From a checkpoint of a small CTC audio transcriber: width 192.
Rows from block 3 of a small CTC audio transcriber, named by matrix and row number. Rows with one number belong to one neuron. Each number is 128 + 24 x the weight over its row's rms, rounded and kept within 0 to 255. All counts start at 0. Numbers have three digits each.
After each neuron's rows are labels from the 100 clips, of 14976, where the neuron reaches its highest value: "strongest on" is what is common among them; "loudest band" is the band of the loudest frequency at the time of the peak. Only what is clearly more common there than usual is listed. The data: melodies that start on their tonic, played by one synthesised instrument.
# fc1: MLP up (model.blocks.3.mlp.fc1.weight, 768x192), inputs 0-95
# fc2: MLP down (model.blocks.3.mlp.fc2.weight, 192x768, transposed), outputs 0-95

fc1.376:172102135125148168156127106107155142098135164184134145148107179142126168139128148133107109115139072091095109167115114098122085150106182120153121098135127156160144148119111136148148130143099153162113142082113160128113113128133139140131120166142122173150138169059090132148092163101142161109
fc2.376:100130139106146134138137128165123164105169065130114110158149134118146135109106154138104117074091133123082125130131132140131201104137168130114154129124096148124107168127082123109122141118156136150116164099150140161120167151132155084130117107094123126155147119129128082132129098108138125124
strongest on: the note C#; tonic: C#; horn-like
loudest band: 4000 to 8000 Hz

fc1.132:151154120166156106184114111113111161120140162136127108130127121136148109092182154164114116135120106113151137131075123134095154102163143100151112126131115163114139135170122132155174166128092120144112122140098139093161129123161165074111126137110147174136128088111146132092140117125137108149
fc2.132:114120174176149126107143086196114119119096072117141108100129071104088142153123151109113111133115190103171120142131151176100125117126119141134133110129146154142109102145122144128105115139140129111134112081168110136114131124129091132099169123128107133100152146117155182162133109136147137121
strongest on: pink noise; white noise
loudest band: 4000 to 8000 Hz

fc1.431:149079107088109113106116118158132140123166097190141122121100151154139145156162125140162128087159155091116128149100121129116060133124141090137119106094170112108135114111179090123138084137100094119149142094155075146102122133134134165099095134141122137129144133109158162127148138139115134171
fc2.431:113130140134099122130132124112128155088174143097140109128117131112155141136124124116117095108164110153097139133126157147120190130083158124133189083145166120118167090132157152126100132143099148119115149094058126114096122136129115102146123131124117150066161127135135118108110112142111141126
strongest on: the note B; tonic: B; the note F#
loudest band: 4000 to 8000 Hz

fc1.25:209085132105101135107091132122144106102135114123134135142124154100095121120126153136126113166093121154079135140124126127131163113141130170112078119100137124149125140119151126173140081137141070073136114152119087121122106143161124079157050144113125130134074106113133105129148124127129138148
fc2.25:158166167146105113098115134122146102108090153139138115135147130121130115140115117158120108167121122148149149088122113092123174156097126091191148133074137156083101118145102116128139093107114130134101111118172145099103180129116164121113119176140126127132145147156166141120175140108148147128
strongest on: the note B; trumpet-like; saxophone-like; tonic: E
loudest band: 1000 to 2000 Hz

fc1.341:093111141142161132107134109147127113124126128116142138115081152133118115116133151106058091135147085133137133180126164100118169133113118143117061152117169144113099131127108126113156108130143178104132170130138141142123123144116100149118106113116118115098162162143103124128094124112138160118
fc2.341:095168154145121159129134190082135162092135151095140166146142148169103077124130161150130116147121179128123148169129095132121077126139084127147114118102138117143134148122158141103142144129147126134140127130115099129080118155127145121107100130124097135103138132146119121135175116153122098113
strongest on: the note B; tonic: B
loudest band: 500 to 1000 Hz

fc1.85:165158101156115140109146105170155118124146133131133111102142116140145148154079122105116139121100145088162078082142120136128172131083195081170127106104157177124095141090133137142150125156153138082154101104151110126135087128108064158144185130121116153086127123147116139161142124137105148132
fc2.85:123141113120112135123123145137137168124181080134083094141127130119130143104132127169149108120130102156088133141124087115155125130119080161158088128093119120127101158117106130137080106128098087101120130099097120154164099101076171083129135117142140141094116130124106179139141101138110130162
strongest on: the note D#; tonic: D#
loudest band: 1000 to 2000 Hz

fc1.424:097108178132100138125111136136150139111139113122098110130098128124181104114134161112156143106141117151105132170100159130118126153138127132132149100123083124098143126120087188117105103119123178121130097139155091099138120122126125123068151119066108138118168105094121088072107126154115105136
fc2.424:112101112079122096114114140145169147126090084135107144147187141138094116138128100144103144085156124080145120159103145161139162122137147168136144150115102175105099133133089116130133119102131118087127093131137138129114139128152127134106088132087147156131133148145144121084147148112146100091
strongest on: rumble; white noise; pink noise
loudest band: 4000 to 8000 Hz

fc1.346:101122152156109081140096170121117110158090135146152136124166101144119130122157171157093163142111122107119193121143123140158097114147156128118151128124153124171169135123109180119144119115167159134138127137124113137086112118091156088160140124126045158143134109103127139164136101111135149174
fc2.346:144097094171102136131164133127100148157113119093124139135114128120113130118133109108125189114117058110136116118139144121124163060096180125108087144082116128126139147113119092143134115128187111142118139137134124112138082159100123130119124107139127142166121143123083084149146130146140125118
strongest on: the note D; staccato; tonic: D; flute-like
loudest band: 1000 to 2000 Hz

fc1.77:115156157166122130138161097150119105140085123157116112163128164104116112125186153158109131187099132118140155168157120139135148120127145141140112170125135149128086171092159142098170109138161135082109146179140116088108106126137098167176144141090096113094123058111128138128062128116132132122
fc2.77:114153118092152170132142134090133138123141108107128144163119148129104121163140103106122115135073122150124105114138124137112083116157088093162135145144126099130097106110130127125094107107116131091108125122098106150104126132138155101139100132144157139109104140116097092151158107157088087096
strongest on: the note C
loudest band: 500 to 1000 Hz

fc1.704:108162105140104119165129103147168129109124133141137128145063161111137136117109103126091151133095129165108128125132141111150128144102129158139088124110133148141138125109180092078127145150118117148120153152176169126091107139122152121090110093119119117120141120133111135150100168111125138101
fc2.704:109121114122106101175116104141140110157108160147149132086145132114135140111147100143125147117118152153123098129155128124148107147150133095125125159129126129092094174111196157120121129132150115130145128134114097146141125127136130168185151103113114172121097123114138151143111155159075125145
strongest on: pace: fast
loudest band: 500 to 1000 Hz

fc1.263:186140158159128083136157125117145116116116108137122070117137103157180140125116151110091122145130121169134129126114119115147095126129207163152086140130148130095147104089138182103159118139079154155091144115155134143105120141099106123113139101119136109142173119112134116102084100148121112137
fc2.263:167123109107120082112153109093130137144148166077138148099122078134130149165134130116127113136144131131136148163131133149110170162137148146094122110129143115103131132079093114153144132130118120099120109108137130131130139173126108078093159139128127115140086142075109130104118118128187113164
strongest on: the note C; tonic: C
loudest band: 4000 to 8000 Hz

fc1.403:090079142145153098112137150130133144130077164177132091124148153145144139099163133122136162197126110115141150132066116153108085107153107130127105110086140107101073120155173113117103113133095125119164129129108092164147144173137152135103097137119113112126160111123132148103056137129107137150
fc2.403:128125148115132163123119127109127143125122126130169103135097114135080153145145106110107151185119172121138118125140145132115126082128110126120165124113149080092153111102130158122085121137092114144120150120156166141119150119138086090112131158142133128121143127140123123127163078145156089152
strongest on: the note E; reverberation; tonic: E
loudest band: 1000 to 2000 Hz

fc1.439:143128147124161107097078081151112112121153122157167123088084171166116113142130108138131087120137127143166109122132116102110124135102142117134125134141112106187133072141129085112109118167107122114109121144135070132099106117114104159108167124121125149139137092094091145114085121079185113168
fc2.439:097144128153200107109164120132133151156120119120115113105101156146144118160086135136111142155145108096154146127121149119131118116106139164101128105143179147157115071157117132097145084128127169143132120133171127133164116128158096078098139126132126130101093105134138119182079104133134111086
strongest on: the note A#
loudest band: 500 to 1000 Hz

fc1.267:078120116152148180124105173094143128120133138143092107084125088138104068149162123102154099130110138152151152108090138101076166133116131150141079130132124098110123166112167105105161130100150150150111110110142119131135117153138121131120152099133139096135190121141167136090155149173131109121
fc2.267:112122141143142118095095132129172146138125125143122131165151114128126073138135084118135132128109100148093113134104147141110108096089140118135125086143107103118138121126170127114095108153154091154173110132122140092151126103170176108118095161112137126144155138132100111112109142140079130095
strongest on: marimba-like
loudest band: 1000 to 2000 Hz

fc1.410:109126103096136083100114156146142121125170093108169099105072137092106134115099123130129152134169115128100101126150128111130093130159137151122131128167087135076130172133131131133101157084102114153129125130135148140141111099167118117137135136126162117184177157144097112085117110108118100122
fc2.410:137129101151117125135151108159144154116121108133137141122170128159117148131119156117120131113200140119166088137153155143163102115099160091132128142161083146125172136061142092109127128108138156125119170115127137125147167103118105107157113102183129133134085112173131142117144154167115101105
strongest on: the note C#; pace: fast
loudest band: 1000 to 2000 Hz

fc1.125:103115152116115137143159129098124117107165153122150158159096113089130151144152133143130105139146166110168087156125184118164137131142130084126119122125140095112096154123147074138130120135164135129143151152145085137120138085140148162111125141153126102096144095136154147104163131117132105180
fc2.125:142119107110118153148143126135136111128125110076130153111143120117160135115099136190116136119143096202207096151165122089136181131147137154119156097130120118118128127146126142202128093174121083157127135113149142148157138130150118063148131159115135108122157122138141117135116105134148128163
strongest on: the note F#
loudest band: 2000 to 4000 Hz

fc1.505:113086127159143126148097167137124099114127128140148132137147093131150107109143109107111134103139150133189131126166137152127084117124168151127119170079128114164151121170140122144125144152098148150103138142098148161062115122152135124118181105164151139139132077111126141117147135129084102145
fc2.505:078155168132133113117146103178117160122115098082130126107141113161130128141159116089165166132124111117144101151097121167133128120138122137154132114093048114122137141137135127165111135133101096175094074125138121143154122111144105114103125115080133147108112148123161176153141138148103117146
strongest on: white noise; pink noise
loudest band: 4000 to 8000 Hz

fc1.256:119136133128158125186152121145135107125134114127129138133165124097111136148130125107101081109100137129138139122121143085155135106154104087175084138114116134092108184174121159137105108109128101106128138102135160109113162114122151058093131125116114145081131157081143133120111100128130133142
fc2.256:156121113102123141159142143106166074142142128116113123127098152122115127108084115115146092112083133091141157116139135134147124105123119158089126131094125110103131210168123126157142105121117110115150173118104073163155138117113112211109134148162131145118115107129124114124138136125107117120
strongest on: pink noise; white noise; rumble
loudest band: 4000 to 8000 Hz

fc1.323:145145112119112114141111142095124135127089076125098106114173109102104134126157133082132111134169098168104128147114108134090100088156101128157135106128119132138125120154115090141108118178105090098134109125135104094134150123147110102124136149116088119104151144106146155132109102124124110115
fc2.323:154113094141100123192137144135090110149176116121099173102104065134119130122090156170094099124182152122153080132123122110123089117140123111106133148093136115136101138095120138081112103137123146123128123076106149133155121126155118153124158095132131147088169137136161137158111134129137113099
strongest on: the note D#
loudest band: 500 to 1000 Hz

fc1.205:109115139195162127151121112094125156162166136131165149175116154126152129144154158108101109113123096139137192100116135120124122140137134098153154142134154143081099092151117112089120135104117145099122106134100139120122126168212063128153119131119135116124110127137141141139167163143128153088
fc2.205:124151166113158078119099154140095160168123152161192116118130141128117127140124107134114109110135130130116133150105131188117182119116146127110101143112089129088127150166109110117140135155112153094139098116161141102108171090106119137099163140131138153138124117125117105133164152103094132110
strongest on: the note F#
loudest band: 250 to 500 Hz

fc1.133:113137137107137165089104133078138140105105155167183151130157155127119161134144150152123140100131098140104118123104113114128151114082085114126094093160123154137122125100121148123112087098127127135163161136113112129125113133099149142146145130111135113153143095150100174143131160157132168115
fc2.133:133113111137102161107180118144180140163120163140147123157076116116123130109097143119117127182107131153123096118144163109127153141134130131082168156134117121149144102116115144164125136112138109132166120098136110081112127122084156123132119123072150124150081146108122124114141131127132114121
strongest on: the note F#; the note C#; tonic: F#
loudest band: 1000 to 2000 Hz; 2000 to 4000 Hz

fc1.711:117140092132083161140110130117102108142145132106109132106096102110115124125117125124153108124142069118171129098162164095127148130122122113130115176133138129143133103072160103104148095152115122163142144117147112088137085144120121074149124122060104126119136108159130142071136101122103122104
fc2.711:095114074148100126142142181144113142099120108089104116145099102121097162134120117101154111133095164145167174120172136118113147139148114131112167149136060123124105087120135146155126170137106086127133160135150147134125110169185162159114157089145061115118147142134144102102129162105140143106
strongest on: staccato; marimba-like
loudest band: 1000 to 2000 Hz

fc1.216:128125102137156115118131126144133148148065143121120122144121095129174121121168109131137077160160153112120134091136111154137145124121151108111171110146104148073114095120114090146138103165117151140128099142167116145106150112133089130140102147151114109129156151092144148079156182127135112120
fc2.216:147153094096118141146115134130119114153161097106105131117074142148134120119167165105093126125164115143091173097142111147102070159146145117106128132107117114101129095112157138128139090113127109150128182126160131110108138124089126130094069108114100112153141135097112150086135139132108125107
strongest on: the note B; bell-like
loudest band: 500 to 1000 Hz

fc1.43:122125097121158149125123138158154096176123128137136133116129100093130145150070148092166123122153062174094130090163091089166152149093116107096100140124124143116115076101112125133176127165135091151120143106088142067164105101133179124104144143134129110103153132109140147110115152130116134127
fc2.43:140130112118136142084092144140157099126113126140143104121163122131167127122081125173113140141118198117100151123115140114119135113125145115101175104150125111115158086136138114098143150097114121182109133157117097148131125116119185124134145143137122141129121130093115135105148126121151142151
strongest on: white noise; pink noise
loudest band: 4000 to 8000 Hz

fc1.326:158159128128148138124163123154146137095132141149103158138130157096130123114142129139122101138149164150156126087118133151088103132101154140137125129091162096169108146145152159114144155127125111103110148166139112140187113090136156098126167185127161125127111096098178132142120130148111148117
fc2.326:130110158126120104142148145101077157137119119113103131114114143151157149137133168134128154116168139145148115115130112173121124096139146146157101125099116106092096111085124127100151119120081095137093144129118158211131128166119109130088093114148138141177150110122091142139128123076107136121
strongest on: rumble; white noise
loudest band: 4000 to 8000 Hz

fc1.413:112121108152126145124163174115102121088082126137121118174143139139137096128142116166085117165130101109135134136087153134088077142168089096134131124116125176101138141118104102105145122113156108125096144133127108100162129097137105092117141152080122163124147112125101111128112113114116145123
fc2.413:116153118152154087072077156115109144111119152121133107121116160120188147094164114114134145130081119119133158084099117155116199138130147137158119137149169140050123144131134133143138131125131120132126120084139132124113144116139131104163101130141109114121131128149146100111137118116115141179
strongest on: pace: fast; staccato
loudest band: 500 to 1000 Hz

fc1.12:141110118187130132129161118126105151109124084119157098156117097095129095119126142132119101113112124089068158090153104098121115133137129086131146130116135102114121132137171105109142129139113148093124145171098149135115108171148111125121136114106126159149139148104143135072149107116116129130
fc2.12:147126089138126127158111109129102137105142137127171097100132118116148102132109161130092130187124150110146151113128133073194098166133157128114123142108151121146128115167167158116165112110177116126143171145072131100117136151091117142147077146107134129080125142097130136102116129125143114106
strongest on: the note C#; staccato; tonic: C#
loudest band: 2000 to 4000 Hz

fc1.296:123127125099145090138119147091123170150142151167101106098148142109169107107120116127132130117124165127109133177139111137145164116127132128174131117101180151137111155129169154170152103148127133140154120151134137157127126155113118136138139098109140167100098149132120107171136128144135140147
fc2.296:110169151079101128150103137129101194113140085144095119124121136150108108136083110116149127124134108119088111106102105129128110120149131136133057145125134124148098158070107100133140144159115138105127138136118127134163155137144136128135183097122126144137116110113170142164114126105170163092
strongest on: the note F#; the note G#; reverberation; tonic: F#
loudest band: 1000 to 2000 Hz

fc1.64:123114097125122135112114121167138135155104087118178158105132104115131151157169104116129131180107118146126145155108107094126106073174140123165115172092104162129152102152129148114111157158140138127154100115114214143080126128131129126135136112127181133127099117051113131122126132135102134161
fc2.64:148172129100150163099128109145112139115114129083141130106174118100182149162157123108118163180099163084113119169147132149154145126109121091119134126139113135121169129169195093131173098143119127138138121169088091149119111114100119166126117108166130098106122113130168137144110144132133141177
strongest on: pink noise; white noise
loudest band: 4000 to 8000 Hz

fc1.665:103133172109185109148146134114124148097153160141123146094191107154111135172140140111146118147087136172136101156107107171124144152162143122101109153185169127152117117100112136143109122141148133169116106128105101154109078103178132095099109106133154149109120132138143142137137152109166103116
fc2.665:119140160135151166141118132114117143137178167148172079141105085118151165149116189130130125126117136125170127090136141129123136159088078108160138142117146122143134115158143127139097111133103142154155133137098134109094101120130114160152142109154158125152128110171167107100122118107138131099
strongest on: marimba-like
loudest band: 1000 to 2000 Hz

fc1.351:106159103137137083099154087103121121118126151127121106116126152113151184101112134169134113133132133126118130139210144152106085096144170107119151160146117131119151129120140146132112128126141119124148160120135128147127093159140112145158123194120112104128152105107105143149123117110146149144
fc2.351:109104117148172125118164134171130102095123168116107130161111094104110149164100102147120101153116130151106128157121151125159136117138165098128111098168093103166133099100145153128080151120092086139139150074067157098142119136117133139118147136113124130153131139143162117120132142142125165121
strongest on: the note B; tonic: B
loudest band: 4000 to 8000 Hz

fc1.350:079098124133145144097103173101122150112150129133135143153127127158141116124157143158175144150113135151128123094172152123105130130143138115149143189116130132109145131104107111122127150142127149112136131115094174115113106135140121121132125123124136137135133096112175161158136139084135152102
fc2.350:155145127105086123100118143139142146099143100151099122116092140136135121191152081086122104105096159100133140109134133115125113107099101154081131160137137139101095084130130123095114130145164152144121133124113138141133133130115086141143148116118149138075121118096142124168087108128123123094
strongest on: white noise; pink noise
loudest band: 4000 to 8000 Hz

fc1.444:130137126128149164142118144112175164110110143137124108088127098139127124125123115169126185132137126173143142115110127114135108136119146141134141132121150092104133108145146149152152160129133126167135103094062084116154120124131121084123143123124133089140116123156176151175098111096113187101
fc2.444:111174178143141117126119145171104124145119078173140139135145094128126135127140095114087221122160146071129100156148135108111151139145145134126118132122142118106155089144120122162117150131133131131157133122132125096114116147139150163149117149120135145109119142099094143136132150156122123096
strongest on: pink noise; white noise
loudest band: 4000 to 8000 Hz

fc1.658:093156143140117112151200167153079130147125134116133130116136117170140135107119191120132118149113124134110137126124151132066168123161122143126125117148119093137125113136101167125119115113123068129128132128133070122130115150137114090105162121129097106151123088105117144113097130140105154118
fc2.658:128118115146104142135107151051112123166123104146139136112107120116159171139108101098104146110126140143147126119095104124117095122111129093155123132146139128143128117149111104134134136099127165149187106079160112106135127080121099171128098142103069103158163131107160153186100141113123123121
strongest on: tonic: F; thin (high-pass)
loudest band: 4000 to 8000 Hz

fc1.716:135130105134101141151105149126122108121110153075131113146106122106154127133102160116179120119117145079174110140136130031154093146134163116118130131143134089091094148125131134109170112129109114135135111122128137087099122144169163074171115116130124157140123134120157114134127138091122139110
fc2.716:113134141140136145162130114102140076125184027133126140168124145121119153161085127154092077123123090202127120104134088109147174124101120127117147118107120151142111208131132123113149097121148138114136133133122154097127155103108145132142146100104138147111113121166103103112112121149135138110
strongest on: tonic: D#; tonic: D
loudest band: 4000 to 8000 Hz

fc1.623:148132111090103111150154130134105145172147123136162090076143110117162114156146124135125092120136159116115124120098170152151085132131141131162143091143140172072140146126139095153115132126134086098124151155105105128107125151117096097102166131138113156134119125152084179093110118124158110158
fc2.623:090125112156117110158124131115141178101149101185123075128092047081131124111160121149122124111167114112111116143078131120122151145101109116098134135126160168100131122119121147118098171148126162153143135150122155135106147085157135174142115133173103119098146173174197085118071097164110107149
strongest on: rumble; white noise
loudest band: 4000 to 8000 Hz

fc1.499:094124121117128136123163125092164131093148164118177156117112127193116147085128127150182121123155158130100154158127137099130127129129151149138119127101149128107177134123159125127134134180146114112151173129119136181143107122113117196142129113153132185111138150102109108064118126108132131097
fc2.499:116156126117115118118126128154181140106114091158181121139156113094156137107127073122159106134145111153129124118103165120110120122136174119138093143141111178083121137125171128141134102147172144135120123111138147116150130142142112061170118097133119144110123163151139132080155116118113123100
strongest on: the note A#
loudest band: 1000 to 2000 Hz

fc1.650:119148093128159152100144162112089125142125133114153140139130151137103149118109138107149161104142132126091134126142122172132133128156122153102119104102134117099117164134143132113143155139143100124120129137106146127121110123107094132106157102130106126082113107140137094106103118084099087116
fc2.650:122151122164098153118085129109077110134116082097134139129091131145119118125078139134143162112173111159135094114106128148121126104149119154178106102117125120132114119077089092110150182135124171108133110144097137159127104138140126125099145119113134091133098158131164126099182131150161130102
strongest on: the note D; tonic: D
loudest band: 1000 to 2000 Hz

fc1.419:166150133106109146159152097138145160134129127125139138112115137165131125107148111119137107174166104136154110084097090123157114098142122107141165146115116117113164129119156130160141143090114113135158103127134138136148099081171127141125097111139150139094106131070119086124130137171135134136
fc2.419:152130169115145120134099125154158153103149142141130148141144115110127142142145138116124142159132107136101115139122150134187127082090147174100133161104160181094090128157125101108129134152147141128140111173157128123133162130147141122105138108179159118157119120100106143129099124123110125155
strongest on: pink noise; white noise
loudest band: 4000 to 8000 Hz

fc1.686:077150135127148125160149166107163132097130126112150124122123142119104162116154109148114122127068133162124104121134155096108094134175124110090125140126099108145149121169165098154110134134132128169134122116135137088121141122131103087111150130089115158091140131168129136045156140129141105141
fc2.686:114162109114146107172142133158163137136085089131116073103107124138091166109104128097152130108140157096098077151117115136123155159109132164139140119118092115136137129148123151158078124134086120094124174120116119158160115085141110142073129138129144145110163112125094115101116175120096134133
strongest on: pace: fast; the note C#; the note F#
loudest band: 1000 to 2000 Hz

fc1.179:163101115102179107113127156119138137125095081093132138121141118097133153128118094127137137196147081127094097144081121143143103101164173121116107164153129128092148126092146122079137123147158099106132124167126118090116136123169119126160139094147113149122124117112131076114128106107105109097
fc2.179:161148143142152108112137122110167145127133175161134119145124131132121135107088123126133157147145166109158107122104089130107132126164123151148117137103091127104128133131155139142119149163117145165178144130149132133121160102151155150151136148117105133135104154103087166122154079106115121086
strongest on: the note C; trumpet-like; tonic: C
loudest band: 1000 to 2000 Hz

fc1.500:109132168152089144166103165138112084122168118081094177139124078094128110131173159131097152122102118110177115132130161127112063156151128122143135114135116105104123154150116107134100092151139132142100117148110121141095109145119178099154183121126158136103107123150170121151132109108113144142
fc2.500:133140097188134168168145171157102101119133111097115161137129151167124113160127128138136132128103128119169107103116095130122192125097092113150162145162122097068120151166157156137126101116139124154135163127163130089133128104135127167110111120120129127158137123150085139103104110125154144142
strongest on: pace: fast; staccato
loudest band: 1000 to 2000 Hz

fc1.115:116172071122109161138131106163149115140158104140110183202125105092092118085150145046115125141119164145139126154175121124131121131162106144119120140097117108093124124137148115146107130122129134109111134155119156145093142136128149167138111119110193150144156082107130123161129109119122171123
fc2.115:145138150079141145094112088101120121121149189140105130165165086154122118116141111152137102132109065121141130157101125143133116089122117103152138090071063129136148101147142123150122127146140118132083133118092121152126141106130112076129142146151141106090136103100137142165102133135134169141
strongest on: pink noise; white noise
loudest band: 4000 to 8000 Hz

fc1.738:108127134144081095174117149103102122144131116135103116116109087151138070136140146104145078102097118151158129108120151134131100119106101127110104087111098129128124143104153122106122109152137137122164110097101197094144095139135105116149104143122134142124119104127114129093121179133135159103
fc2.738:132094151177107107193164151139120139138086137101116140127142118122108041105119157137122122101118115201109129101120145170122130152149124111127133136113189105104078113093112090142123172137135138159122123147145169128166121148140144141139092138106109108167117146111103098112103115100127139131
strongest on: pace: fast; staccato; the note G
loudest band: 1000 to 2000 Hz

fc1.332:103155101178125160043098112129138128146135136072137115127178114129119085113142145164104130097097111143107142159099083149105135132146128135136122096080104123109100141153124122140115081113114088132145126122148163126136137119119145105107059140155161140094124109164107160114156174167142141158
fc2.332:113128156137126144078167150143160099150106120161130087136110142148085092151112174109124172150136141150136112141133184103143109126104138126119094141095095104118130118100131136133103165072123148142170144101122130124101142101120167110108167135125155120113120162063135090133095118103142171154
strongest on: the note E; tonic: E
loudest band: 4000 to 8000 Hz

fc1.530:134180149155126162151138160145146095115121108147152180146135111148122115148129093100120090099095092136151066160107108113161117128158100178146091157122136144122129126141131136143136131123128142149088176155103161116187101125159083155113147117122173090125121107106161123178145139070126145118
fc2.530:129170161156161085113150132149106134159123148094069104127179140160135092152206093142129134118127107132147106125123141134134145098113163121103124098083123164139151095153137103088132122150129149145098108098128120110108147131125142110128129152149137148166139098147133149158150126146127122130
strongest on: white noise; pink noise
loudest band: 4000 to 8000 Hz

fc1.358:138158148141130117189149139162146070124124140141107109123119102136113096136149119132153123155151132122094134115115107150105123153111113114124132101163134126118132170115097166103120176122100134136128093134130113114153119119150188115130090105152122126155148121169116125180108152126107124101
fc2.358:149124154115118094142090139092107119106117084118077143114084135119088110120125113087116146114151120131079164091120114140106114129151145130137138130151123137109118171131098079129117112125127181089125110136118157119147128113096139116131117133132121145110155131109133125173140110140100140083
strongest on: the note E; tonic: E
loudest band: 1000 to 2000 Hz

fc1.406:118149116125131110137099139173133120096083098161119143097133168096098086150158124138093113084103135100126154125125119116134129103139156134090132105122133087150111135118120117114159098115165145144076152157164100152135119097139091104141123109120132137136137119138123136149130121134090103124
fc2.406:125155109102116098066127124128123164108186096098093122075107135102122133141128132139117149125133134128111173134119102115073091138138133137124142138100139147115131104115128136138148130136092104155166082146122121107125101175109141089150113172138138118083135171085180095106136118153105141154
strongest on: staccato
loudest band: 1000 to 2000 Hz

fc1.269:168101162150118140142110119122141178162121072131141107127082061130141107133101128120088144140144141137132128118104120137136140146143122186132150160130061117108137088135134109156095118139108130093125129102151138092123143160180151099123165170090123163087122117114111118134161147148123135141
fc2.269:169162129133137118142159156129160143136148179139122115111174155117129091145130145109124102163118146101122123173155103121081145144106094098113115119075052135121135122122137155150149137118124120139103177124092131154156096108140140138177183090059120144119135110150156150138077107109153130152
strongest on: the note F#
loudest band: 250 to 500 Hz

fc1.729:065135135115099122166090159135154126112101123137108143119145177112108097116130155137110161150169152072109146080135132109139084148109131155128104111144134155142084095129161141116152132096153096169127137152100120121105115130140118141157093131123149122176120139107147135112145136141109146105
fc2.729:118142152104139124127124089092129108141160102131110128110120151134167138141109136157138150135125097213093088153110165110163159140102104108094124155156111130126149092153144068125102076107108146130144117099119125113136115127111134150155165123105141143116141118113117133152118159148139109091
strongest on: tonic: D#; tonic: E
loudest band: 4000 to 8000 Hz